A small image classifier, trained from scratch.
Model: 0.924M parameters, 48-pixel images, arch densenet, norm batchnorm, activation relu, depths [9, 9, 9, 9].
Training: muon at rate 0.0021, held-out accuracy 96%.
Rows from block 14, named by matrix and row number. Rows with one number belong to one channel. Each number is 500 + 25 x the weight over its row's rms, rounded and kept within 0 to 999. All counts start at 0. Numbers have three digits each. After the name is the row's rms in percent of the matrix's.
# conv1: bottleneck pointwise conv (model.blocks.15.conv1.weight, 64x192x1x1), inputs 0-95
# conv2: growth 3x3 conv (model.blocks.15.conv2.weight, 16x64x3x3, transposed), outputs 0-7, a 3x3 kernel for each
conv1.0 095:527500545441491513505506474511515527503495452460482480493524476500465520508480521496523489478519504502475487493491472525513482478488482477513497483475508473511520465511510512510511482452486476484504482535531496482522526477457479518499509503509502481516542540519484470511526492485494502493
conv2.0 123:497527501483483500508477499539542490555507484515506475477499517497512500522485486512549481491482505509510510473459486484509526504485500480515464477519501465497479476524525480511521493473481484503505499506495482471498
conv1.1 091:508457527481515514478478544512523510496498497498473502509498509500539485473491503480480490504465511539485479494453507506542529508510495503496505498536533498493541477504506510504535503486470512500524488529509492513522497466476434528512514455516477536483480514506527492516520541543516452560
conv2.1 113:531514475462521495487513523488452453514525496507563521501519518540546514498503514490473509498507536529535524565474512561519470450477507487582502465501496509487472516523506507534558518515514503509488520506491496511505
conv1.2 099:472478482479495501506508516508493517527467497507478485505517525461520486465497508475499479483501486517536483440497530508490518454516499522546494474528484484517513483509497539537495489489482513506539538481492458509480558479497445508505488483515531506490512517509520499552480482498488485439
conv2.2 106:466459493478501503516486524475504487470536540479506513482498535511511523506511520476501516498493535477529513486539481480492525464474475492502536511483506500503536484500496504485517501528527528525522497475471471501529
conv1.3 097:469491493508523442505509507496489535515497488518492469522456494506473474502549467479503455511490510491496522518515474502488493498490509472517502434497517494473493485491494502505524525480483495468507519498533534500508479513479452497525485500497505498544524505465486506506548484545480479514
conv2.3 089:499521499461505474499494502476525512511508527520484550545483495497509502485509497535510523478485539547526488510504469552529475510517474482480525460517534514504470468514472532516482556490470438475476497525479546477529
conv1.4 094:520481465511500477500487530501481517529482496511491501498492454507523508471468431505536530481496486493500504476513485484484509510486490466455511511480471532529467479538494469483518515488482509470533464444508459505503489474527458484498481498535529514470565472521467485497523493509505528520
conv2.4 091:506498497490492490447484468452526523476503497511482466477539531493528522547542514513463453535485503525521515548476487518444497501505510493477483503469477494495463476485493492491516519523467469479474503481455478471477
conv1.5 102:488492517512526504529475526473494484480536499480493497487473495499509487494475474502486486489493535534473507501539484479493486527498522514453484468509509505511471506506506525489483515482471494516518484537492521493454522503496563475540553507494552513451472534509505492480511502491488469474
conv2.5 110:488465470498476486500514489542477503537519528513498478521481488529543506511511473512516497511494498496509479496498507513505511536524533474464422542502468497537506466461443431450475431468541477468509492496493525487493
conv1.6 104:488516462510517494468530537508477544539537495458485496497510531495537517533517522479491513528498486505534513512488500474550487507507501501487517510493493490512506517493530507506488485508481527503528452500475516528479495506472525505489502540524475511482508508519487564532458521507486511505
conv2.6 103:494504494495531486497470519480488517476513515465513495482533569494515564520541506462498511481466519487490515596539498556512470483498469518487471493485486479476486534485479563514492478514537501493464494497488506474481
conv1.7 106:552474481541506516480497480510506553480552522499479474499488485493531523529502499477495497529498500515503482498486529515475505479452515468550492513487481516499492472475505498514501519504504536521526508508515512516500525525535505496461458514492495492518482504534472487514501490531541474502
conv2.7 087:457523484496512476496479497485496523517499507519475501515488458479509507484501519505521529497525510512508508508538474557517505516489465471507532501529507474485520519458448548475472515473510511499511531532500465518497
conv1.8 098:479482479479499491466453469509485497503528491509541479481490469490509529492504532510470492469471486536548501489515478499514478490501488507526478510513493554527457487539516458481504516521472502514505497481489502491449537502497548467504502518487486521435486500511513542497500478502534489541
conv2.8 110:546519528499511508533491509538486467556492483526470454528518487517508479498486487520529499558544480511517495525481550519491499502465492476500460485519468495551505547481464506456453519472502519498458531524481538516505
conv1.9 096:525496484528525501537451512496526504530490514505514498569496499501467491507508500519486515525478508488506517511500520510496522505505499493500522478468439504558484520555484516509486501477540510495517485462482512505545554501513489524515472523545476480517525500498531519472468521505494500479
conv2.9 099:503507509485491520506462517512529490529557457514514466462493532472528526494495514497505510505482522498570519514453446515498475512492496488501474505529537472528483494522497507529532565490474478485470474462484514506480
conv1.10 104:486524488487479493501513503516548482483496505496502437485474504476529520490496459507488478537499554504472479503512456482508525473512483510529515471478481463509497484483511509485464492493483476516531541504462479506492474462587500514504480512489500501486485529510502515525519467488505500493
conv2.10 089:501452493479459478485454440524486507479506537461479494490481499491473465521481468465500469483469480489464471463467476496495513497514472486504483545482476502514512483482480481500505526524496470431449461464481495471502
conv1.11 107:574513502500477513509496495507508478516509522499494513496502482538460503498463534462494517493495511490551534481507517496515528469519511516524487510518531486510471494482498498527457490492523531476487465513489520516515485466527477492492508543515464467490503510504519487496519478495508480439
conv2.11 099:514484488475478499458432475477505515487533508474541508486514479530521494506495542499495486481455514457450513476454497504517503483507539511494475509468491509490516514473469474503522470512499484482499468493469477472470
conv1.12 094:490474468511529515482454510497530511506516504486495469534538489462492532511515472485491514522486517520515503474517516547453476508526516463506513494497510504536494529534490524470509561509539481475534503516497501530472520481499478513455519517514494527480492506495514506545569493510487502507
conv2.12 105:529550514487496462484480498459537501451525497459462484528543530483557522539542516512525491493498535524517508556517488533543497517477484464493529478514527504551497489506508524508518506488498492473492475453457494454482
conv1.13 098:516506539542482525521486459502507492447490450461480481501546507512492521487488506512527472489520491484508536491541531512478496530466505489487506433477541527518486469508526482489513503550513533475517494508500524462501476474491498481489530504476501506516505494466520509489530506472493522522
conv2.13 111:520556534488475509500498505505522455475465535513499490479517478477477469496481448527498523501490497497455490530470499532549514491502491509528472480496508483479503547528520497509494470445509513504475498504490493482478
conv1.14 098:479525485510491519457522476493498529511495487507515518512464520517541518591525461496532519489512534467490516533522519462480507491506506550515530503549547467481489484492451492502528530497550491488476501473480498489493471480451513450490514494542509504472493476537489497516482522528544486538
conv2.14 104:472497459474557495494520512478505523472542487486481477536545533473478489480484501518472495507514583511514544541517520524495514478494486520548550479513516496491515489520499525511534476512474483498491484483508496479507
conv1.15 099:495502552506515473515452492502550506528523512474499469509506487480512496521450480501502492492444470528504495474505500492478542496477533488528525473491499499509534477510529491495540490459472481513473507491459477512499503525506475492515504494541511507491493526498501498537493489489495535486
conv2.15 141:487488512515504529551508522517510481510517477500483466498528520502536518488480516476522508472492520502534510484462463512493514475488493486473513473485507489487489507499519544577533547501507515533524515552495531558519
conv1.16 100:503523485506513526509496536502523479503500497496523516531494512508532481530501498496513511451498502512508514511526539514487544524524526490494519484540488513492467457521504490520498456493504464459496475500492518496556464532483491482505506520521511480508489481487500503495538495519491511479
conv2.16 113:509523505495488497502495478454493484455512461461490512516501532457499538512503519514437491536515543567517537529504515489509516496469499512587525537537536525494512498483494461488488504507490478475507447460481456476490
conv1.17 096:469506469465486503524499537466515510481484505529488468543538511471528488493487532500524476522457504474529484558488519495515510509505522502519501504510493491507502502511542507495498476508497505506486552443535461537485526517480442514500532512532532487525468518503469461517501459540497479474
conv2.17 094:473471508487494492464492519473525451465509454431460480526501537522501554520496562468468503490515552509532551543541516533488501496504497528510526477504478521506508495489542536520511507526532507496491517501487475509434
conv1.18 106:533470515514477506497498529499486514482525479487480490476497489470494498510535486521497458524519527535524502468505536526519506492468517475508477536500493501461495503509508526478516500481478483469498463510435519572465506525442447455514510523502522525440477467498487462497492526519506516499
conv2.18 094:486508480490489483483475525473478500458495513468488511538498504489534546527506506533497493497507518515534526559525467537523489493460496461494537508470454511483487511488503505434456433496481494479506453448479513510490
conv1.19 098:505441555505510478529484487498514523520503495532461445476481511503478489489529490499515473466488515516485476493498527519500504459499535508510504504499449516484528501500522541525517512523495515501525498494513504521522489492484523471515523476457521513481491540527474506469525474520503446559
conv2.19 092:478480493460477461476480452487477505496482559512500512487487527495497473510515450471499509501498491490497481469489518501486550514482541501494499524507527495518533484500445516474495502507509471493465477468432525437477
conv1.20 102:518533530507467497495495483496508495515494491493490497494470513501502522492521487465506543518485520503518484547516513472490457464484519553494526524532499498538548503469490469490524462493513529543533495555530472490483512495516462518519510501490471514470491495466483527474507493524471483491
conv2.20 081:494486485503482496481491503518510520502493470501510542485497500516500488467457486455500461505530489503476512500461505497479519533490459482478483518547538503529528458506516498506534499507520459488459471484522498514535
conv1.21 106:440480527486489493514478473495509500490501539474460520474517516502543506445502485498479508484525524484503455513492479489529482510516485501504532471476532511518493529534460483503492527509515486500519494511485504499504500470506515515514465466542481500529506490498513512510517497486473500437
conv2.21 122:480494526483465483541485464500566524511528481529488482495487504511484473512509504477482535478490487495482447464460501514488492514480499521466465519494489488491448484488494488541504524499503474498505507542529516523511
conv1.22 104:500492505503496494500461488496472530493568493520513475508502513504502496495467473480497499478494512505452473518522452512515535496481520521500532465490477469495444503502518533509500483498549525457480509515458535506510475480494513456499474521477519475462491558506497477461472446517522534483
conv2.22 076:502516485476516472477473484550523511501475515505502505433497480495514514511481489478510490441472463486485515486523530471487484475509460517491498511507505526507497484507492506522490497494516494494533455447484506510429
conv1.23 099:497489537493521566504522493508447498525470498532459484479477497461510494519515456503508510501507520511502470523510509488482518517478550493489529541493499507499474478519443429544499487518519474470510505470553512502503539515475494485538495514461483530489523520526510507471504500495526500506
conv2.23 093:539490481510494491427483539475509495476535448482505475527523551504521544486517547519513542531491533525523561514505479527515498524539481475480484486499482482525486521495480487517532512530470476436464512464508458491517
conv1.24 107:471498504477518468525469464491517499517501462482487501510533468460491502516480490498505506490501467509491489508457514527509525525487510501513457494520459492518461500524499479491529516493543499551518461495471517463524519499505460469511510534485537497513510525508449467448512507471512539504
conv2.24 103:505520518528514523535515524525524516499561480512509458482467463488517462487502473486508488462453453503497448493476504447478524503467514553459456505488462499513470486485476510507517501510483538544521505541520522524506
conv1.25 093:517502518538493507519474495507460482494509479480516516468539476477516523481460536475482491487481458474460512481459485532482484444517447492476501519493503514488462491520509538497471501512533493504499490499502507525536502499497488485465539525471505488544503540487473520509523506511490527506
conv2.25 111:489521557484468499514495473512504493515496511514494488487496474498490500508495526494531500520470502482541505484470472560561544457499501481537507477562522468508484494500512548520474572521492503503478527509478535500475
conv1.26 102:490500547462485510526522509517500553463473513489508479493462478553509496521502526513479473465527510493544483505458514504452493462507474488502479476503488453495519484479479497481538488531492430464486478493523518509468531432507492497498482503517501477518519518466512480485526498493500500506
conv2.26 098:470537497492507498509525533528474468544484467452483498487481514508466489488481484485514543443493489480493496500481502497508535447499526515502512501510489454506481510561523518531538501494502520536489483528527504475503
conv1.27 096:491525474482516480518488465492508468443527524501488498487502513477517478517501515494507515533532546502511471465514490439469508475500505482523486487493506487483507504536506496506518502491508506499513477528471507507516482484475492502503494499469487475505470529521494463436530476526504537510
conv2.27 087:542491540493485513533528518535543518493493496496519456502484517444512505473447490513508522478494491466492520480483487467513542517494524501489493506525468492509487532494527499495485450529511507533489533583523467538536
conv1.28 097:459501518481520490468515485478525495466520516508475517469487518490475551531508483503500458505476528495510478464493459524497542487488568521512495516508471500482524470484495514517465509482494515494461476494451500490539545517479536520541486427504554478474507511504453476470519515507484488498
conv2.28 094:488500522485492524543508490496491483495446498489470502467484473482431464484490462506483498484465473555524487479479492536516463500470472522539548488531493468479469522502471556506479497463529502506490512504504511500467
conv1.29 102:492449505501506503510514489538490509533440502491502485523505492495492518482505464525498519491539527478529474494462527502492521466474482467511503493498455504516461482492489507507469490470515483508505483483493480541516491493518469487523514549546470462519514532508535532502487515504501503502
conv2.29 114:481496474484516500508519518496528504515493503488527503474506509470526529542525554516500478527543458511566490509506484560523493516501481463508481488540512497510493496472466531456463523476502496473494474445472529494465
conv1.30 106:486518489513512448495510515486460517506506482473563544518463472518485528505542509491493484510451509530500517475467477515475510495433447515507495497525473526489448522477492441520459494543466528509509499535527490496485485495498485518502512481519521474477504514504517489463501543486497525509
conv2.30 098:480475484511490504443498473483505534498498572462506490498504522465513499517521498465502498481517482443482471513480454546539464460478504471516456493495509483521520490492496478474543471507520480476444477499440523499486
conv1.31 099:517495468519488499461489518523522494457501519459473501481461495475470546572508496514504507499491502492495497477550453483512517529526520518519473492523498504491521514442474475495473499505499502438469482480495485486512495525508551470474457484533451488491466466486469498508440515489517503489
conv2.31 077:498475507492507515447455484498505544481500544539507569495547504532495498496489505513492508515485497497509516482527522494503545510478495532496555480540533528490546480520504475500549521493505501482478436450446507481470
conv1.32 094:450495515512538502515473485498495503493488506506484519519458494536535497507533523502466485525486513500522521517471494525515498498484480528525498475485502483473500480516482488473502504483475479514520508516498452518504497523536453497546497494463510495551508543559491487502516490523495499496
conv2.32 116:489493507542501504482484537466514468490510514480523508477550550487527562497468553497482514469487485503522538528472485521497536529492504475523475489520512494493479485482554485516530489531500497501472504489461517505513
conv1.33 101:523534527517504468480496498475526500490533477480549493469506488488454487513462541489534514455476497516485505453476487518472493501497514523506470502516470523493522524507520495506494479496499504485504491471477555509500513522493519477493492509520490483508499498481486477506495497521510476480
conv2.33 108:499506501521496487502505538561487507582450477543484520488480481471501483472438491500508494482517480489546475464488486467497520481497504474487485483507489472509479491486491479502471480465497487477491490486489476504496
conv1.34 105:483483494497503519539527466493490481463505531492509478526498479513541513509520427500535522528490478514550508463486530477476489524514501519475533428486511482522464566530481538496497493503474519521517531504508511483467503467504502499487477476548461464501487476525486481483526504497486489509
conv2.34 090:481489496533490495456512492483555485520544496479523494456483546501531500509489513511519447491483487505542494508540490483500505536489491512479458472503518516548497518513489504496475492476491498493480465500491451511526
conv1.35 106:512516475508528482521518522511521502481537519483495505492531500453465513539472540527488476447529528500553493477484473521508509527527490506507500525510495497526467506514484505450477532471515511510492470495463493505454495499489512492496517542523503506523486499515468467503471524534477517512
conv2.35 097:501544534475478503498471496516497467509503519480514492512514498482473481485494515515500491534510522528547486529502495533513510508456498519587487529568479515481495514495487527469493488498498472493485508487471500471517
conv1.36 094:482519503514528494478528502535438501495482474515497520517524471502502527515484503506495505478512472473530490493518513510483476539503527478527504541509486505525516495497528515497470479474514487523507512518514484547449507509486513532501501514497546489469479471505528492498497497496487507488
conv2.36 096:528491521465489546458500487519478476474507521512484504519525480497508481507527492507466472488474511507479536544535468510520481477508488495495513501501488494488452470461505489489479496517517461462512502510562465482479
conv1.37 100:520519512489501526521495495485508537503495524522520553487523493492524503481508463506477533456461499485514489481495455527530537511474469506566510527482463521498486515493489521527436561502511505523507517424510478493514574510499499515469489498521517488496502482525533504528474496517502466472
conv2.37 093:488507495471495524501452481498517516486512488518490513482491478452432466464463466513452524493474538499476495490488507537487497483500471504524550483532526500499469518497511557500497506504474512504502491550503516474476
conv1.38 101:519486530504455482520508528486524437508510480498482506497511472518471494483541554517503515442528515503523504463494537490517535491487488501503472527452502501505510445508497465505514486516497538480486501492516511481521453501515487510522494529475489474471452517522496487459531497514468501503
conv2.38 131:538528489526495482488479488524483478543511462517494469520524483491506491539517504501516495508522509479488508562506528512485523533515506476481446485471496502519523534487498521476501492510474504497476528520508498525485
conv1.39 097:484506519470488491526515527487488494486507510494497489480459487513522563500504493454458515462505514509520514457509488501528536473521509501496444453476506496483541495494532502517497523469512506514521495493518480513473522481456484500523526518498540516538511521493503491525513500512505462462
conv2.39 097:469493522473491496475456457502508495529503505496510513454442480490492500476505460488476487456460483525510474461455475497470490478492485504501464486498512481480482453520516473498515473508542524464458469464466480455498
conv1.40 109:520442507503503522495470520473530515497520493517523479501493496496496493435510475500505466509507486478502527495496511494471526486551474511514475521483500449473513484479508495510517557515486530523503494516475461507477527499483465507497452487485542514511508497517503479504513486514503501507
conv2.40 097:475495514460457455490498509483524528480481543477506551480504504505506524496513529475506482469482475507469484476475505461477532509506514491502479519499494529522529444469522420497558471509551465496527499481510484456490
conv1.41 094:499532496473474477491514494499455541537491501534506518490454541519511489520508495485493471536495486519509504484461531510505527480498500513513525490479460532481519510542484453487491483508506521506529488509475482483493501485501471504489499514499510479517545462517528473476504556479460489516
conv2.41 102:499504501507486511477504514478442516473477569481475527507514466497474502509483478487486530485491549474510531538511455556474500553451493479566528489511526508484486522492502517480460521514502492519526431490494509487490
conv1.42 106:479500503452496489512483480490490500482544480488455475506460471495526471511480469503493532455492524493494511537527520453469518467485477506505472499486501514546475506518508519447548560514527503450504496498488483493543516531475485507496514508474526514457485542484523514487436495473504472532
conv2.42 097:546516586534525539487489549559528486516471495518505496510489468533556495509526509474489524506485483479512486485487515479511463516467503509483517501471498502519499518506516447477465478466458516512509523560506478504508
conv1.43 104:509535513539515497489503513500527512497496495545527509514487516487527517497500526513489530524498513503496499501493536496529526467504500531502479465486497484515522510468535458526513577461488469439489500467520445560486503515485490509486502453516488529455497476513481530477460546525503496442
conv2.43 078:473473484435477481479490498501538505474519539473495535519531497478508493477517494466525480493501495466493461484473480508484513476502497502484472499508490494524534511475512512529494487457486502489464496466463468525457
conv1.44 098:516528463526499494543462507499525516476510497494488477484462497516503496497486507515519489540466478478472486518526542490480493505486500497485496498516472488500512463437448474492496497473514474485503506508489525441494514540536503462480509479494520496532488519502512477492525462502472513523
conv2.44 080:509462507524467491469457467510490486528509536519474508486475502517437488488466439483525488495526502504474470497513484474482507501445480532508495490461480502463460471476500526501498543518487461480450452479535485507498
conv1.45 096:502544513482511520516545543498474502486438498518486523495526531489478480529521530533499468499482482488574501505529501488501522486463497540484510500484480521541480509522485493502491541477501526473488514505489522497490495525533518483508509532486505453526505507487514483472482519502503503500
conv2.45 079:494507485516474498495489471526523525509475504453489501523485531498486477518519558469488496475478523492540488479497466506519507547550496486487446489557497446525473507493510519500481511518512477441469473488472477468461
conv1.46 101:470520539522535481468482496515485510521546525497500493523446494466547487511484490496483523490496509467494506485529513506466547534487500526518500517485497517508508486490532511509497501477462509529459537465506502551479525495470437483548508485479497495471518507517524494521469498486495566540
conv2.46 101:477455510485496506513491520497490496499509508460469524459531524517530538504516549502488499492519542495502584514499454482504505505510494495483538514489489517517507492507540471507533443484516511498476491503501520479492
conv1.47 094:468489438484483523466487537489526460519461518508495493494441481488470488583464444531470501504504518492494507499525493493507475477513499500541486496503472502525507470469484480496477523544491462534463492550487529448501498494487506473533482541545533520523534506523513471469508556496519484505
conv2.47 104:506517523481520523545518551497492490527488500495530492473520483504488497507515511498455500517510525523494501515491485545521501526534477534580544456544544497481484508499515501504489500531465518510483489491449470497470
conv1.48 099:506495530501499506458493480493521526502539481538512481493471493463500492510514507497507508507545444491499494514525482515466481506498489505481512509490447492493468484504501541509510477490458489526491527507472488480484445536530488515480477500548554465446468446502486486501486534494512504465
conv2.48 095:483476448504483474495491472513507554486506529460497497529525491517493494538547483497496512505498537510500515491471486490497473458504483481454477487527473489518469518465503499487463447464500473494505497527459517491472
conv1.49 100:496507469515496501484500527524527477496532463486503524493500504503505454535481512518496479473496549501509532512479475511537495524498538517506447487526458503525453459502471509545495545538494496497529509527507541477498496489508472542525500507495485492511488543499543475522509486514494524467
conv2.49 111:552531547569508511520502517473538482487504505499498505501487492483507514467506538529468518509520523530556580535485489498498500485473484535555576510533554526501491505483497523508487501471482468433477484489480493514498
conv1.50 100:474502518504459473520457472499497483504457506510507539509493523485473532488544482474503500479458501511446504474493532512493484510519517479524497488474512481472472520506486498498529467515475492483513463513488500448501519512508552531563514521488461517528543521478465492517516455500449508483
conv2.50 083:499466492469504467471475499562559521509497529539484492478501484485493505514479492463503535472534497513494510486489496484508533475518529487483486515490523527514496502533541499487508493471463504482532451466464489453502
conv1.51 094:510478465522494498495527487521482505469500490513503444503494505509522479498524492521491515500493484503452524483523570512523509494535520494522505459469535514544534472496502542470525512509450480494481518507510520499515455505476451484491467509503545509518454518480513504515543507505509485513
conv2.51 102:545538478502488497496514481507498500492497511528470507506473435470459437485438461504481511479472478475466494553461456501510472487527499507497526477506514530505514516516540546527500517503491497484519513497482500525500
conv1.52 101:531513490477499486482446465488524490486488527518473483519484477457492512501518470532465480472528529535562498496517496518496521498470524491528487494522470450548487494493478496480499531502481469488505447490491525488463433527481527493502504517529503507457455515554517528453495521490514508467
conv2.52 117:572520495515518523527507525553510480563516463512514491533524491496496462521475499506501474541515488528532501532490510526523490494493481513514490508569505469540512528489488527486482512510489519533479537519501513519488
conv1.53 102:497471518513499532481495467524486474488535506546497526527489500485516513487494521458510510515523516440520571504544510503481543504483491511505520481498512522502479492510473498505469533510508460506544502535483480502495485493468517532482544538483539523470487509489507502518491497476501499544
conv2.53 093:614511464534494493509504478486494469455490523464510532510544493484506507513487477559512454525525510470522548558521493518512501455493500497488492464530522469482516528467544469495506508512485520481451463461510511507503
conv1.54 108:537494498436536519488506519475492480479498483507468537479505453512482482492491486508522505503488523545504496501481516484498486503499534502513462521457506500498505547484480519499495501481479476525482523477512490498483480493566492478473468545475461494447456497438498499493466482458511529460
conv2.54 097:564510516530501473504478444524497507506471494483449501519531483467489472522509478519503477496494478473452477537555497519521476528491465507471532503494468513521478515451463491459451488492528467483472470510486452497501
conv1.55 102:511524502524523485514497490461479472515500485510522491492464494480496483489494495460498493505477496498469461509496459517488503498509503478540478508489489487489486465476514555533517509516525467454503459467522452504477517496491495500501519483509524536523520561553490502520513514518492490464
conv2.55 092:482478490487505512496469474458511502508490496483566512453494518466475528479490509528492482489483527492481501482465509509477474473496503490464475504475463489468504469495514463491520459476490524521476526472456490494494
conv1.56 098:520494490529493509494486522534509481513440534517509475515502465490508519530507518539554550447463492490485487463500506514481489510519512512508471484501503546473478482462451468530461506522559565488496511520497490488523484505492511507488474548497521505522456476510467485502476488473522496499
conv2.56 087:519514551528545503530515529474504526519469482498509527511505527483481483486510490524504467491507525504537528529549507515510490492460459515537546506554529495514540577530527539521502537484452488503470528499503490474507
conv1.57 102:517474506506504477558539529518499498487478493515528514529498510489484530514494463492523476487496513498458524525478494485507453523451477466481513505476475505481543533527460471533520498511510516464527510490522538482498484508467505511512505496502447485467490494502468459497487469491502516499
conv2.57 092:509474481447477463441499444463495538488489512541499482466495491488512491498511539533497501469484519473495483473504493501505490492526513496465469476502502485501523515482473477471465493492505466463462472435465473474456
conv1.58 093:502504471451521474461519525507469506469498481506473512516531469474501505516481544478498519498503507478477503487501487503467524541487503520509533505511486574526456484525527500504511498510534514537484489523519516535469469525490503446496537478519496493490485514502507488484544531492510455503
conv2.58 103:519506515492490501482510515507474495504445508416474533522497518509508499499494543515477481509502508530541488559538498575480502506484510472493495514488502498522503497474439506488467511513495482547523481503562491485512
conv1.59 095:515494494513481443485507527504521513527517497503474516518486481498477512515501511505448539492484523469488518528441509479483479504490510515533483510532465515546470470502535529535493489494495495516499553485475521472493511458558485537503481508543511488500506539456494496534509480497502503503
conv2.59 101:503515532508499493527490500497481500514491502506516506484468489520482520468512520481471502448509542471540518501472516519499552484501500463499548487515521483502471535494478513502497484508530506509470498505467473517495
conv1.60 101:496474453487462466488495509465503541504530512527503539483496554515534522477532461481525500493482493494463478534495493500450514486504487525494502520493550541541520491456474497493496490497468547484555518490485491538515490496475488490504494484502507477500503518532498495498496451510549499483
conv2.60 096:445467490450507480493466473496517507483529475552501484488517523509542528501504570505501508460463505483530532513523509517554491497460451480497514488513502462509505528481522471486490477514492476500478482465497504494493
conv1.61 105:453483468479497518460485490496512506493473456472512486508513513538479493512469455502473530507486490519513507517508534470495505486489529503491500487497497441459523496489473489513543511472513483522473537497495472498483477517538525473500467511519498467482526510521484512541532495466507528482
conv2.61 089:576507509519499480500505515520494529513487525479470498521534510476486463505466466493526547456489497472475466498495489498547486479472492468485526496523514504485468537494466545514470500517484479530510484514513458504496
conv1.62 095:490510485522506474487492510492479503522469498506489481492493513492513483505523478519502469504523504514499552494469482486479473508475498490477475491472479474533461495513493584495524491511500498506490478540497501489493489487499492512506539471494491516489504488484518453469502509482470513505
conv2.62 101:495467532485488510472475506516490506510478491499493512524492477555496513508528498447480514494479487475480489475463511486477520486498510547476521549515479527476488479472489454474494439504504473502522493465471481447461
conv1.63 105:498491534509476531482518460487503493509457483501504488469524535505543480488483488500514457445483437477488481468490456519518508502493527532487484480499514484500476507519490508501532518523541471513534503496477483494501529521516543467474481491462469508493502495498490480506533525533512501439
conv2.63 097:475455476465481500493459465488466525447502523515482514450497505499475486478495495433481501484444497499487483449535501490485483475467471529484504508484482500505517496489470501507555509520525489517524493500523469503478